Weights of a small self-supervised audio encoder (BEST-RQ).
Model: log mel input, arch tdnn, norm batchnorm, activation gelu, depths [10], widths [384].
Rows from block 2, named by matrix and row number. Each number is 500 + 50 x the weight over its row's rms, rounded and kept within 0 to 999. All counts start at 0. Numbers have three digits each. After the name is the row's rms in percent of the matrix's.
# conv: width-5 conv, dilation 2 (model.blocks.2.conv.weight, 384x384x5), inputs 264-275, a 5 kernel for each
conv.289 092:494556536550536423578509638505539496503520526581549520428434454566480477491475404420397406434547507497499480509536517490497441439487452447513558505525526560612481596487484536489545
conv.290 106:513450523538485523529507772504523346474439529515353516414520479513518475511511494516497467442557523462533479555500467509499422504522580492454505534447490414510537498448482522541536
conv.291 099:590550483513467572496518530506544473471477420492445501412446446505589470431445508482479601609431512446466558510430466499513507481510566532526414437524608448500510453470533452420537
conv.292 081:507563495484567489493535474464557403529488559367511478435453481479517508454566466480531524415490547428458455487399483469471501495461562480519492532498533474543526517488531529479542
conv.293 103:444582438557475559431499558487541482496485498467438443539510495521517428547461571532495459522545406559432472458552535534506503547440521525454741363471510445490539443491534533483571
conv.294 102:517491481633517418599595394483433462551592451541547414603569479449538564471433523486497546461555550433503447528453477563436489570492446464528550516504497566546526454532493450508489
conv.295 090:416497439487479463656481403559459573441537473396443500448420423563479544472471522514458548506445492534475491467486536476393536512495475450498502502477514487489510525392541440579481
conv.296 097:456540484495438575521463497570401527537494567545539459493454464456553449467513428526497529522537431532538503543473515545401594483462569544475554469520528416540480516597436520473549
conv.297 094:428442506502581499539512453466510501482445525636543491486574575515468475515479504528453548354414489613726563491507498462529488577427449430444477519553493504532540492414487553470571
conv.298 112:473510456495479499439515476545462525519524413499467578542358486598435504511489512526455487414585435453564491480546587421513542401509530493452533503412475515519489445464553442675432
conv.299 103:550631501449437443431571500548492468450469460527422500500466509569508447529546540480502451477508536477526529465478565487525535537495521436424733498506592431519610517465588490524478
conv.300 103:624497528500488489400552594599474610456423485450567558486483403445508574496542480472504530580447494489512636489547490512458526504497508484575510494467433588491516517521553473468508
conv.301 106:547643403372646429482555441562560442410451552464474524510542411517512533455481532500558468518588404391552530450488543535528479448478540546476483475547476518492529546466591476456431
conv.302 108:527483470548501492510474518538531413446544442519510484509507535429516497517464538490463518486444535566458451555484481532527395545476519455473508513472420424527541488499526441590491
conv.303 109:497435490560506441550576512530473433576567600630419534316540517438488497498545492514498510504462502498451520513433508536547507530538474532426481464423501487542502541522515492477479
conv.304 096:421341627480537585554540461537607489587473489458450545539502432499520400593522463502575428500500535562447552426467471501421569557561473456447531552500535515529448498574619521490572
conv.305 095:571535424556660394576586458545554564556412465453551504499442530497452480489502537440512546537487473597522464521509490474516545394510478519550420504443514444511576459483595429487486
conv.306 101:529497566436549616613397580424488445612514537450472526499494482427439556499429549489528490481545464459551552503504432530482448486491590509487442563555544566444443500478506518541421
conv.307 107:481585492494517441520514495474500522459544499448602442483525555523514457576476507487478503549479523491505335510634361510499514522496545479496439478517395522531448539534311616481539
conv.308 101:550550580438436500467447669503563410567500467504547529483520475575491437540508526566460471434526443448472458492543573463503492408506497383616500496437566345580535547482560516477468
conv.309 080:471577491483559490518420506431519544486523536485447503471554491557477437455497462501455455456629496544529629552518563561442521550539523516474449509524577501508482490528511487484505
conv.310 108:505518402575522502510545385542445496476516428532501503468478500560550538488462537481528505452553484522414408470526535525555520463411539474492601454506470450527501584513476439521513
conv.311 104:518467573614441459488596572472492546543525409486484532481438539453523502497562481513488505501509468504439479600539450405522400524520497462541611485406529511520521462439503438478503
conv.312 110:498436545464554564525397488491493559458419619521528508502531484499488439531505479466504510597428426597489504486482543518554427429514536475508490653495492557457456514463515489489479
conv.313 102:531493536375519474468551566467559454504390500526496471515488506455521524500427504512489484537434484487469558451448516514551381522489514480552479515473535524444648399469548384530524
conv.314 097:416477491498500580546521503503461531472483501396434533530479458411491504573488485496518473390463516531547496563533526439632578517400428528529510440461443508502538528421568455508538
conv.315 108:622456512478515515484569465517429560500514550491569472503548457534408544521451551504469547519536513442458534576536488484485460466478525445586486426482456536519591483493418496535510
conv.316 087:464491512473487405491602579483532544481488522459455493470533459486567540541557456531543487483427430487552504419444467464495541453464573559508517479521493482500604479543552620536400
conv.317 100:509496469493528522514529465505513474504374475411480540466534471559597477450490547413363677524448527458534515511473455450479525476419532520517511579481482560459452555490501536518495
conv.318 100:511513467428483545403505550488384517565437470498535510434435469464461493522424525442475553598454468488609539434537483536487446468466646478537529374563442561529409522537444476530465
conv.319 115:508472538470488544470466397591552488522486499516500402616451510445545470561482476565446500497530571464388384585443502487445401598481523459507409701457467518375552459488446496494521
conv.320 103:432455460541499565505516454524462565520510547497415496569490470446528547585538469433484526544614464487510539437491521512545471451469523709476405364451581540503467497465510475517561
conv.321 091:482536389498515478505516484551393501508473577525479483519493471414468558415493496521531470451491661478418459504466527506427544418563478458582545356484440425559502504525489427546483
conv.322 099:551520396511493481576508582434538426488586482507513418501486587430491581494530500495470546471484444507516508573530358475568381466536485454535551516466543424502493542526423591597486
conv.323 123:450541428538515492535417594517533480606465489463481579436511480488501493518482512473530517477549451432476488486525485497482491524514439486409659425526503535423574390495512483433496
conv.324 086:491509505532556531567453540477440473457489447529506495562449481585533587419465514511474504464446547482464504548453489497436509467556462580455587526527502522478530524514458498540468
conv.325 097:478589474452458604537418462507604380496593496522405611515497460510531492479468483581464469597520376530498548419513507473487454464468486475414503454538511445506495540501587519511397
conv.326 110:459524490548563441474471498449546501443466473359521486474538444519519501467675447452425584484529489518521522545469469515627421529488516477523494463490472554479533480497513489521428
conv.327 096:474517466484554547549419508462409519554452541512493437466494498525493493483521483461451660469595550464472542512435502489503528490461564467514480490480597553411537580388536520502506
conv.328 095:574374603577517556522558384594514443515468492575464458475554528474532610499441571533481471536565485389545471514412489496537520487474551484446507561545443551568509460413505535432565
conv.329 089:466532481449549491457474447423526544523475505456424421554485449558491498486433536470479473523475460501531471483542492379544518474547420511539527490500483515434529527524543481566495
conv.330 097:478521508473552528449530540503486501504470485506538410453545539521496466571454483526480506530442488511476518464457437501484505558456525599556454606452492431511428571517458561557498
conv.331 096:473559496466518523645551385401487508565492529445379520522536477490433613584495449531461538482529548510430524537467486452509458543485473539484441449452568472563490479442500454492541
conv.332 095:487448463456450505501514471522601514549456464411523505487465547510463448473521514479494511483425452507502405455536473555384493513585582496571506504488443504551536486611612478404399
conv.333 103:521526387499433691479452502495530424464425537558546494511478503458523519501389524538598478524528450516498571535455487481400484535554466587455469449493636491462418460525495473527463